config = dict(
    image_size=32,
    arch='vit',
    norm_position='pre',
    hidden_act='gelu',
    fused_qkv=True,
    bias='all',
    patch_size=[4, 4],
    num_labels=16,
    beta2=0.999,
    max_precond_dim=512,
    final_lr_fraction=0,
)
Rows from block 9 of a small multi-label image tagger, named by matrix and row number. Rows with one number belong to one neuron. Each number is 500 + 25 x the weight over its row's rms, rounded and kept within 0 to 999. All counts start at 0. Numbers have three digits each.
Before each neuron's rows are labels from the 100 images, of 14976, where the neuron reaches its highest value: "strongest on" is what is common among them; "lies over" is the class under the peak. Only what is clearly more common there than usual is listed. The data: simulated telescope pictures of galaxies.
# fc1: MLP up (model.blocks.9.mlp.fc1.weight, 640x320), inputs 64-127
# fc2: MLP down (model.blocks.9.mlp.fc2.weight, 320x640, transposed), outputs 64-127

strongest on: irregular
lies over: galaxy
fc1.211:489461537458504546470515537524485536493487517503524489471520480457513523434525502478540513476489526480500499480484485513506467469508502483498463484483526451465505459489496475470466579539504477
fc2.211:500497497516533490507440474509484497577499486538435516492533553498508503510519517542475458512500466476491496521526559505463528543483465463453499529490522526519514496507451543478486548501498510

strongest on: barred spiral; small; tilted; winding: anticlockwise outward
lies over: galaxy
fc1.545:496502492478509503495478512512503524527526502514477465475505489487514536496517497468537500502497471469503561496557540484496468483486518487513498524504517465494499452482525474487441505548495526
fc2.545:498504466512528449507506457513514512470475460505526524512478467509527521525526514503500495527494525528506461493517489528483518540511471491636509524519512497476513466493474475512511501504499517

strongest on: round elliptical; bright star with spikes
lies over: galaxy
fc1.277:489487534486467476516505498501507493506533512487480485476521507493446492494534522489496492545531517447522552516484490510499489478524532531533549539508511537486487483492519521527512533544496447
fc2.277:508476450468508500474569518456561503551529522479540549511528512511543528517520512493510528516505478452481466533532510522506499496479527458539533516493479482561481473501475478512497511480482523

strongest on: tilted; many stars; barred spiral; winding: clockwise outward
lies over: galaxy
fc1.120:506496475522496516507495495500558461549486513491501488503488507507440474516487484487535502460497517527479521523512555505472497450508471497481521475523495497514498531493530523521478522465486511
fc2.120:453485527505482502465513482506491511443522527521524541478479516465536514492512528528498530537477533508443509453502500501489516492492512473550475515520486523479539499519485514527476492488489490

strongest on: irregular
lies over: galaxy
fc1.224:473517549519497533508496480487508502495459485560537505502554497502543507487501491497443498522477525474541498523486515542459473464535563526526499526511503460497501515532467471502503497495501490
fc2.224:484530513495477493521514507494494442479518459519518454480464490494498513550518513473492525497507508478473501526481485497477496541529512521488524539513486526531490506512508487485480484481495515

strongest on: many stars; small; merging pair; star cluster
lies over: galaxy
fc1.179:463480544532499489494487466484468531488540499496502531477485465494456504498490521504498508513548423476498500493514531491467499480511504493503497493474489472492518502514480515488501539469525499
fc2.179:461488519516504523505493483495520483536508508543506539493484519462528500497439508528495470516485498513520529543498477510496534499492502515538536547509488478486536517518516516516471470496516527

strongest on: ring galaxy; bright star with spikes; tilted
lies over: galaxy
fc1.607:522544492507468499496541483494437474482468482515482461513511523456532499515446463481514504506514510489498488483522512494485496479508491488507545469482513462501518521463473500509470493506498494
fc2.607:463472487475518464517547491513480491460539490482485478522470509535493528507464506484495440457452507469498511470518511518494465494484492464424490502511472489472480457517514519533502457457513484

strongest on: tilted; many-armed spiral; winding: anticlockwise outward; two-armed spiral
lies over: galaxy
fc1.503:482475468480562537500482538532519471514469490480501527512495491491520506495503540489494491508497478497428436506518464471454510448482503507527470508539516517478471531475536468506540495500505476
fc2.503:501514541541489492486427492529513455523513523530515473516503460547483515562508482503467500494525505521456502473512500493479468527471492508491432469490508512477498493502509506505517503503497511

strongest on: tilted; irregular; ring galaxy
lies over: galaxy
fc1.627:511471505490516485496526505503512507520532462503509494519511525511506545515518518467501501517546531493471521518513499518487493534525542489496562461513534491478493491508495500511479512509552501
fc2.627:463540470510466491537496544530478501505528485480494498468485478506531516528511466510463519472487512511500502486509482519469488496519457501533487544506514506512490479501486512466534506497483514

strongest on: small; two-armed spiral; lensed arc; kind: flattened elliptical
lies over: galaxy
fc1.221:534539495521473492506450489514525543521477516467501490525521512501523521529540494492492477487517499490506488500507483500482520500513472491512488479467510516481483526481472486482496556494494511
fc2.221:446485475481510488529539510500495451485477503520483492499494472467491514464520494488496483481454482516493520483517522517476470504503518538494472518483503496552494475489501524447447476521470491

strongest on: small; lensed arc; barred spiral
lies over: galaxy
fc1.232:497506521438512494513485512528533480510511512448474490476526486470523483515522528494474510507486505506538514485513488468509470474528496515505460508471483469491457508477501478500466482497473510
fc2.232:499476482465471496507512517486496514503508525483520532542486495513516518444504563494505473487565487511459508483492517532472517508493552515547519468522481510473495463506501512487504508525504492

strongest on: irregular
lies over: galaxy
fc1.194:585514506525466481510504449449511502489530561518525548490462511459488516526490443505525496471464530493513481551496518565528490508525493484524517517524519464448475473511504465472463504518474515
fc2.194:448511530488498493514493524515522498502472511514491499499465545496489467514491548471504519515480508508520499460479484509539496464493528503629506462488474451528507514489518507510532450487495513

strongest on: merging pair; many stars; bright star with spikes; small
lies over: galaxy
fc1.111:495491536527486495580517535455492456474517537522530507500472530516527532516500554511509488513504531498462463482560522511520455549538478450536504546491472516493496504470496496496493478524502489
fc2.111:500471467476480487484492490531521526528471485499498460497527539540514502503477470510484516528505498501522547501512509529489542494501552496558508433493538474511467534528515518507524538508492487

strongest on: ring galaxy; tilted
lies over: galaxy
fc1.185:524497523552551506476474489485533501513443499506518471507530472480514530451501496505475516487505494471474501487523531487478451483470500483505501517508500488526476541491557479533517518492523490
fc2.185:494481512482519495531508531501498519516499497497525506486508469522511517494466520494502462508542465512510479503507496532461466469504514530584505493427516481510474476476501491484450482468514493

strongest on: ring galaxy
lies over: galaxy
fc1.86:477544520506539551488535490538484499512538503480496488452471473471481547443500476462462490504502487500476483507498507491491499509487530500496482453519514522498474464474492492514542509540474479
fc2.86:502493492503506511514506539502504519468500501503473519476511532501534495507507565535515523532489515500482472481512466502478531512525566525512538489481501488500513491504499473529503480503505493

strongest on: many stars; lensed arc; irregular
lies over: galaxy
fc1.300:511498468532508503448496497527504491504520532426517488513529453499526508487492472509537465473534439491494500480498504461494540502503520491522490576498505498503448462517511478499508488510493505
fc2.300:491522452520482462550486498483447514476498522494510519544507501518459483489481484515479504484470504524479495503488504488493506517511504491457489483460462485476512501475556493528483546513490526

strongest on: merging pair; small
lies over: galaxy
fc1.278:492474487537534463453521466499482482511521511476472497466540480496484500539467512487530468542498536483504480496515509537475490459517502511513467511501526526463448445470514538495536472520488498
fc2.278:538476486511508490517476539474529464489547497546501488532489540497540517484519490496481496469555492493480485463495480499518509519508551491595490515494501507475554525484523482504478530485501479

strongest on: tilted; ring galaxy; merging pair
lies over: galaxy
fc1.496:481580454540492501543542462440523471528503490455468510465496485482469506523477500474472516546483476513524514523528497529502540474482519521512535483492504449475521508495501510448503456505486468
fc2.496:500520530508449522474537516479493488468513502515493495519494495524492470503499514449466459474483526530527516468438510532501498538525535480559505499470468534475518482445560489531541503448533498

strongest on: two-armed spiral; winding: clockwise outward; winding: anticlockwise outward; tilted
lies over: galaxy
fc1.172:529508503508491503503485538445539519512495535556477462522464494520506482500498500491513501561515509431474523493497525522535491489524484527505456483503522522509522506535474481450509469511499513
fc2.172:476502476479479486459524491501506478502509462488499534501496514534487500515491513481473466494464503531501506469510488482443504463478508517510524492535450477481498500473532510514498522485491523

strongest on: small; ring galaxy; tilted
lies over: galaxy
fc1.509:505489496488530515535476509554551469481496489550515503445463452525501499538516478503517473513509505439497471500516488530544507498505510496556501492518488534449517485481500535527490507533508523
fc2.509:497515469551518495499509477517461541481482520453531477520528480492514418481493482468459562477479464540493500500523509546500465524495497513482473494528461494540522480553498501556483495484467508

strongest on: tilted; two-armed spiral; winding: clockwise outward; winding: anticlockwise outward
lies over: galaxy
fc1.273:478513492498485506507488512492496511540462536460491509482561536472517523513530514456509528509480473495521526503475499475450518412465467464503455560490533473496537479471534506494501517489509510
fc2.273:496505509510507489507484509526465488507507548499518517468491488490473542508529500517505479500469469503466505446528500514516485486524494497457539503552460501512469529550519551482517508506500524

strongest on: bright star with spikes; two-armed spiral; tilted; merging pair
lies over: galaxy
fc1.10:492492511478510493517523488461461506489493493533492507516489467513480476503498473528470536542509477460509535503490525525507503505556493482492470520521518461501547489489512501477549514459498453
fc2.10:464563508476475484529530494492490464488512495513459508531489542516533479520517439500510474495513506521513521520454503488500480508482546524544518434483479494477465569491495542495476499560471495

strongest on: round elliptical; bright star with spikes
lies over: galaxy
fc1.163:469503530490508497524528494504464520540490540502526495510473520532510496492527536469508481516509544477528498484481498497520538471495494512486505504532485451519477448473477487480492520498453463
fc2.163:485514540460507534512505518512559522481521480528522554489511472501503488479490486514485486487528481500496528520462497501502507549482504508508515505491498558502520508528527538495532539480516507

strongest on: barred spiral; edge-on disc; winding: clockwise outward
lies over: galaxy
fc1.413:496471525524485499507481562469518502480492522483524530527511520507547469494520501476492450519486528502495496502490494487513495493542505479533509533482551526527465502515501514514480470472505494
fc2.413:502530535498476516471517501484468489523487478458477513468515479531478510517516510578504495463499461512493532480544524529471540500512480493448500465486486488476511541498492494517537503495504499

strongest on: edge-on disc
lies over: galaxy
fc1.553:501501458522496506477512501487516462516500497503486494465525487473523453486492513524473467518510496475489554479517538484490482498502513488529484530488515539495496514510514507517467473460524494
fc2.553:501507456491474514509513517511489492445427458528517525459473497516475541496511514473501506510443492526495463479506527521536489451523487453523487496537499491490512459493459473485491480483493508

strongest on: edge-on disc
lies over: galaxy
fc1.0:492520505522525531531532511495462527535529524523492480503497478452501487492490492503483532509500469514524522473476519514479459445517489509502502478520500443533525530475526489527504473537491525
fc2.0:493500544496485505520480511461524514477527558492525522491460472483517482494475540528496500538524469483502548495523490503521524448504520464526519524490474523504494528504507538484524532513465454

strongest on: barred spiral; tilted; winding: anticlockwise outward; winding: clockwise outward
lies over: galaxy
fc1.251:534489489504488523520470488497478457514522461513531506521466511524524489489514488475530548511525496478449464505461508521504466473491485492560509524516506481436513483476464522465496485512547531
fc2.251:491509507512539544531482516487486505473486497494510506492495557531518539535476513485461442506479510483518475509524498458529500512492520495540477498484529485501497497472472520432533509522444466

strongest on: two-armed spiral; winding: anticlockwise outward; winding: clockwise outward
lies over: galaxy
fc1.99:532516521460517466459511509508492529459527528459520517534530524459483515526521534485534556539548489475515492455454486492508512463472535513454506521514515517525459517476527490485495503506491486
fc2.99:501518530531483509522490492492500536537477471541474464511528520473524482510547515502500494499490502534517490532504502506484472504433497473460522480513482480509523490461502517511489476515500491

strongest on: two-armed spiral; many stars; winding: anticlockwise outward
lies over: galaxy
fc1.4:476511453472501519463463484507471530511500536483440481495510515504489475509490526538522481524523496497525477502498513520520557448500521495460509469555480480504515511486520521513512490487536530
fc2.4:490498489526482448490560497486500484499491521502491520511516493496467495484537463509488528475521488517507452551527542500526477510488494490414482531508490517502480481475527455515519520482435520

strongest on: bright star with spikes; star cluster
lies over: galaxy
fc1.485:540465529500511483518553484512489490533479504533529477462500485474464510495492530539490537495491499503474461483516449527485462487498503470565481472510560526480519491518488524474511504524508483
fc2.485:513495488508504489491458510517534473511482470478515487499504506559477509555490505519475558451499457510539525512514535474515493506511471495484513505526499508490535512516472523476492502480503519

strongest on: edge-on disc
lies over: galaxy
fc1.556:548465452507483474537515476491506505490482526508535476455492514491466520489508473522529535480449491473490507507494470492513516469499573529530513491480502518530500513545488509469488508446491466
fc2.556:498505496489518515484510551452487503494521484493546479549502503528430483518547501528513493478486504493485474470443499494516483542511504488488477498496507501479524515516481532458488447488455492

strongest on: merging pair; bright star with spikes
lies over: galaxy
fc1.75:476502478469513547502501491496481490544477507505492501474464516492488505519456492503460502481511533434466483457513510462494505505482500456538524455531478466511470531495459482507573501517496490
fc2.75:505503449484508466526519466525434500452473481495507440487485513484497513516515498517539446520505477530515508536460508439464457479513458537536525533504509503510554485514508517504504506529538511

strongest on: small; round elliptical
lies over: galaxy
fc1.513:540499498514520482499499498505467499461482530541524500501471492442495497518526474525533508531553502509488496481488468534510485500474528468451513479509486489475513490455515508510504530491480441
fc2.513:524497495439488512478511550515508498486505482502480490532486489474533513436571507505467493503491505500481474515467497510495535475500528506613505549453508523503503483445517507512514494497470515

strongest on: edge-on disc
lies over: galaxy
fc1.474:506509501478505456479492498544524480469520529500475489501462528509544477502523497498520518488529499479540482524495512470458499459440495478519516471519509505491519506528479492530545499479531522
fc2.474:498500489510483494527556514502486498478489506493501436551515476511524511503552490497475483453496514482477492505485507531501499510491469474451473542495433491492543501542487512506529504484524488

strongest on: barred spiral; small; winding: anticlockwise outward; winding: clockwise outward
lies over: galaxy
fc1.536:517518475454487513478484489497491499522520453449488509476480482477524493493531418486522525531489520504486457475499502470499478435521455472515524509513453486458485541472531467483494468530503477
fc2.536:482455497532537554565460546522527487501503503555547480484476526463523528508490557455487508496455515504486512493474482473515483509484494499583505494490518517497510484512497496477466533528500471

strongest on: merging pair
lies over: galaxy
fc1.157:501489470467480474499475530480483495520467544475501462468494505539493514521523494494523476535500485508471485558505500443455490497516507503506491508493476495479516515465500477464446503472494525
fc2.157:474493483512462521514537522512486494504510492496537543549473495526509518477574483497488538500511479524457522509497545550499473521452480502516552512485470508461501452500517499500550509505510525

strongest on: ring galaxy; tilted
lies over: galaxy
fc1.596:499473483516466474528524464482481469479505419501505487480548490487496495498535522509480478476493483487501496472503523492473491536502547505516495510514466521504538469506478504461481526507491493
fc2.596:506516512508465521500505494582539524489534530466540511494490511520502516490488460485515523539495476530476521552514518480486492511465475474425504490543478476484451523506533507459492481514487502

strongest on: many-armed spiral; winding: clockwise outward; two-armed spiral; winding: anticlockwise outward
lies over: galaxy
fc1.220:523480446520514520502461467514498484532504503469474473498508488538503494473472486498517531534470521484542489486487488540504499486507553415522507510506485519496541457505528494500482494493486486
fc2.220:516493525468512513482517540471504489481470502520476509528493520496520499524511489530530521479531522485539505494460483499509494516465553475519466490526515487459513502498519503496488514500455504

strongest on: small; lensed arc; many-armed spiral
lies over: galaxy
fc1.107:534505487498500466475494503521462509464458561477485512494498472485475511486517473477493505517503489534544491466482541496509486549521480538520494474497491488500491492451486505546495496470485510
fc2.107:467460535459507513533461475529485484544504535493487507492482507514535492485501493475527484510490522495500493453487510484483474500509478456457488491499514527485527514547452517458486522522531541

strongest on: two-armed spiral; tilted; winding: clockwise outward; winding: anticlockwise outward
lies over: galaxy
fc1.419:506495530513486491474485522502522490514508471526488494471508470488515481490554520474500513520471513484457485487526523490525455468496517488546492493467528468463532521492537533463493498535532475
fc2.419:544516470478491475512489496519497497484511512504466506484488465539478487551512513503519503511482517473498520522520501476501518498505492505482468451487492495551477478480500495488456486469499482

strongest on: ring galaxy; tilted
lies over: galaxy
fc1.605:481512497544493479419482454488501479500474460490472499499511502464477530496498497510492534534524466474481518486538496498522486494517526465519524473535534493492472473521458463518473475511480512
fc2.605:518466522547512516558501491547512489490510540523541519525497510499489501533493491515518516460472526488501453522455500459499507510523482505463467494522503477497507529513514510515524495472538513

strongest on: irregular; bright star with spikes; many stars
lies over: galaxy
fc1.488:479533500470488500466499441525532462489466497489509520516514505479467533517542540437491485484471508457459477497547465533483459502526478469538514490457548507489490462510469484505511513582491538
fc2.488:518551517509495500523496501492514489494521498547564503482484479480508540539479519549482515518511501497519511554443517477479510539451433536432505509525499495499476485531504480524519488465513466

strongest on: bright star with spikes; barred spiral; tilted; winding: anticlockwise outward
lies over: galaxy
fc1.484:510500503552478552510489470508487494474484460473480524522545487494518446449489489486526504489507511483532522459521534467488503460498541477503508450516508473520459485500489513509475536475495502
fc2.484:502504490486495482518519511557519488474535520521458520442460511510522521480492464512496483486504489462490460492540487486505493528504526559559493502484541506514544463471516494478499468513519499

strongest on: irregular; bright star with spikes
lies over: galaxy
fc1.152:538510530468469512495521468505476497489473535469444444453495456480481500486473487497502534545476510477523530507547477521530510504507484527505456504477539498539544481497525533491487486539472512
fc2.152:507495490505525502507505480506476516531494495558512551490474482487542510516526500544514460457528497495490508516467504496497507519482523515485490521503468490496510518542522476517508524490506513

strongest on: many stars; merging pair
lies over: galaxy
fc1.440:522463537481505465536468445443519528523502525491517491500509496533528489526482520468484482499514512476481464520515482499478530488461488484480478506489498518483523515553453530461479499485483510
fc2.440:451453496514501483485553506480520485495464504481540477554505508550510510499505498538471528520490471492489534497513459500488507501451461521514474544469477529444500560508538524534450504499529502

strongest on: many stars; irregular
lies over: galaxy
fc1.265:481502509541519501497509468539516507537488471504460506507467488479518529504503490513505496546531486498462498431505503455480506489506482512525512498502531496488488489509514485539510510486450460
fc2.265:460482514538523497520525520523500530500553511481477493516455485508557549451514509478520500486495454507453492520497492488478496488510488478526555517496520475483497503503494484440472475493484486

strongest on: bright star with spikes; winding: clockwise outward; two-armed spiral; many-armed spiral
lies over: galaxy
fc1.49:524503516460529467492516491495463550453473546512506518458502504518555497485503482466472526537516502487476472473491501497526501510502510464503496495500512515469508467439492497452508519518490521
fc2.49:481543446508551518494493503528472534474517458513472491549486506491517492542520566513511472511522511486498552512468505457515473516498525489409498492531501506520516502552500544546476471506516494

strongest on: many-armed spiral; bright star with spikes; winding: clockwise outward; winding: anticlockwise outward
lies over: galaxy
fc1.301:493501466512537510512476467497398485489496520455409509480494511520470483487508512517515522532499487473539498489517481485507508526499547494490499510497489517489487495469517504519487516475463486
fc2.301:512515514485480490475521516507503510508519549528522518498486519458524500502506479451505454498489538472529499513489510540510475497465525557468526468530525506528496474473515523467523501489513485

strongest on: ring galaxy; small; tilted
lies over: galaxy
fc1.242:503443516498463512591506475473510489483521435549482507515512511514527537491504515460448502457470504488477505526539487523503518538516503492522533482480472479468505484494457497509487492487480492
fc2.242:496512502479484536447495527530503510503535505476529485473506507533461525500542481500519510522467488444500501543468541510479476481495488490475523517515504531491482514533519486487514448490477475

strongest on: merging pair; many stars
lies over: galaxy
fc1.397:526518506504512494508525474500469497515538522518481508485476540503486519529474463507481515512520527518501491469505516481496498521492494486501490483510496494481501521508500482503504470507536508
fc2.397:503561500486509484509524530430511524542494503493518487462472486491464488486485474490506505534501512500501532470477450452476508486496482479592441526502535475514503523516509534519468469494546492

strongest on: barred spiral; small; tilted; winding: anticlockwise outward
lies over: galaxy
fc1.269:490511500424501519487489519494460487548518492497504474459480462514535506461501487465503550498495487490496525506539534474452467447492454470496490545480475512500537522512503486470484493493513531
fc2.269:506480513556480507526465475494498458512490503490511478514500480516528522518517495538532512498504507531537497540484497518475529562462499474579517493510490543484502485487522527527479478507487456

strongest on: merging pair
lies over: galaxy
fc1.472:562499473471489510478516451512489493506510540499514483490476489518492470594509533452507527534485517517502480504508512459470443472469520489565494480512479517557536472514456465500497497506483511
fc2.472:458560499546476500560529483540510490473530483481567499517506518503488515502489452506483493498506481500510502483502499527511485538463446482442514475509481509489490535542484520537507540485524476

strongest on: two-armed spiral; tilted; winding: anticlockwise outward; winding: clockwise outward
lies over: galaxy
fc1.409:501480523490544508526494517525492523524491569491533491489518536506494516518549530510495505524467488511545491481456549414507524494459538473499485539562519554493496528532531477459521554478498483
fc2.409:519516532522499477515472493486470489513523494515475485457504521498481480535524494520491476421476508505476527479477490478502507509492461505410458473520450505468512476498537527507488465537479513

strongest on: two-armed spiral; tilted; winding: clockwise outward; winding: anticlockwise outward
lies over: galaxy
fc1.189:525530524526541474493514511487497531523522485502504474517525484496492482505490471452483530535517497498538527506507547533492535467528512540491492528512518506480485531500530487483480465481520504
fc2.189:479534495519537493490487531505524455485522480503465522490499510510491484512472510480485482486508487521477470489521517525487476528462528507492490483487490518514494494543475470519486497451508494

strongest on: bright star with spikes; barred spiral; tilted; ring galaxy
lies over: galaxy
fc1.499:507513487542486491483519466525500525501507526503447498517504524498560498532481558471475531464509478514485512490501477509501466444498523460517479486471482510525550475480526438520506513510486508
fc2.499:514526506533510494538495494509511509515465549526489546520486523502507477495495470511501531536503445461467515526493556526511482474460489492524499487545503505487492530526496523511512479502476493

strongest on: barred spiral; winding: anticlockwise outward; small; two-armed spiral
lies over: galaxy
fc1.376:532458502524423491526473459493499481518485498502522486532501522541518510564501551510472523489472487510471513514513453478499501505526487498546477481464509505422489501498473502468487552506461544
fc2.376:492473521476501532491494486556497484470543493479485513475495466569460496518489483525526524487535479514491539524493551496493466506484519484437498491535490531524504577503493511491478460473497475

strongest on: merging pair
lies over: galaxy
fc1.331:515485469493465509513529492504500528522484520513552467501481464503515469489506501454493504523526514505515550530536510491527517489541492499481507507485471475453459457473513489509473471514465469
fc2.331:518506526478498497526558493474486504491522499479462499510491531518462477519488501502498470543509530539506487477516509451501513528467542515577522478528522532466506539517542508457511514492522506

strongest on: two-armed spiral; small; tilted; winding: anticlockwise outward
lies over: galaxy
fc1.387:504446480511470498520497527504500455487544462535538463492482496486522464534528482488486506541495543483477477543539463512508483509527509505508469505467491479504540527451483528457479467505534468
fc2.387:474501545502476510537526506481511536538474493500508519509524523505471513559487507483517487514511492500488499465493541543518530542490560488566498499518509484477493510519489503499537543493531466

strongest on: small; tilted; winding: clockwise outward; many-armed spiral
lies over: galaxy
fc1.110:475431487481489501496472504489509457558522487514466499470473456450528527499509518519494491523470478498496531493501535475521510535496506544473477496486498515484530467495523496504494511500468452
fc2.110:444513460504497485487503522486497510476509501464529530523479485500524517477551519561516474497527532501448511493518493539552526472512450494572487520500510483502466473499434475535469472513519509

strongest on: bright star with spikes; flattened elliptical
lies over: galaxy
fc1.40:453490510449517466488519549463525523522514468506517523528477461507484499448528488527520502507502541489476492493529532471475513506467507505530533496496486489468503497485500513473512479513522515
fc2.40:538527503506511484498494505482511492497491497505505498495543494514508479516522521500512474506516464542476494465526462519539512475520455527415464484528459467547524521481472508522539487496498525

strongest on: irregular; bright star with spikes
lies over: galaxy
fc1.274:564482507464508497480473507512484557479491513557597510566473508503481475514509508519540469534492496486519504513495484516482540493527570500527497497497512506499473479533473474486490492502504478
fc2.274:495492508539500534514510450475499494525499510476554499462509491487501503513498537504461473467560490492506472478479484503514482482513448508442510483449484435500535484514518530526459491506507522

strongest on: bright star with spikes; many stars; two-armed spiral; winding: clockwise outward
lies over: galaxy
fc1.63:488482534499504529548525469511500517500516472497472509483423518569495522529463507511493519493497471481531502523562496488517472439523476493569448527519485476451513517457507485444480500527535518
fc2.63:474494462510497533479531515531532498503525496502508470537537491460478527529480492482518519542480498499441496507478501489478555475483467474448493496501493518497507491509524532504461480483497512

strongest on: small; tilted; ring galaxy; lensed arc
lies over: galaxy
fc1.323:507484454526491473530525464493502476509472496469496498456472495503525519522515519493468462489521507504475481471506481541494536491523494484545502495543518479454478508487442469479418503487477498
fc2.323:474482515493509490469472496562490494493468512485493509485515487480507501521466498442545545523477497518515490492529507505504510532532521463548497456516478485504519486551492511522502468474553504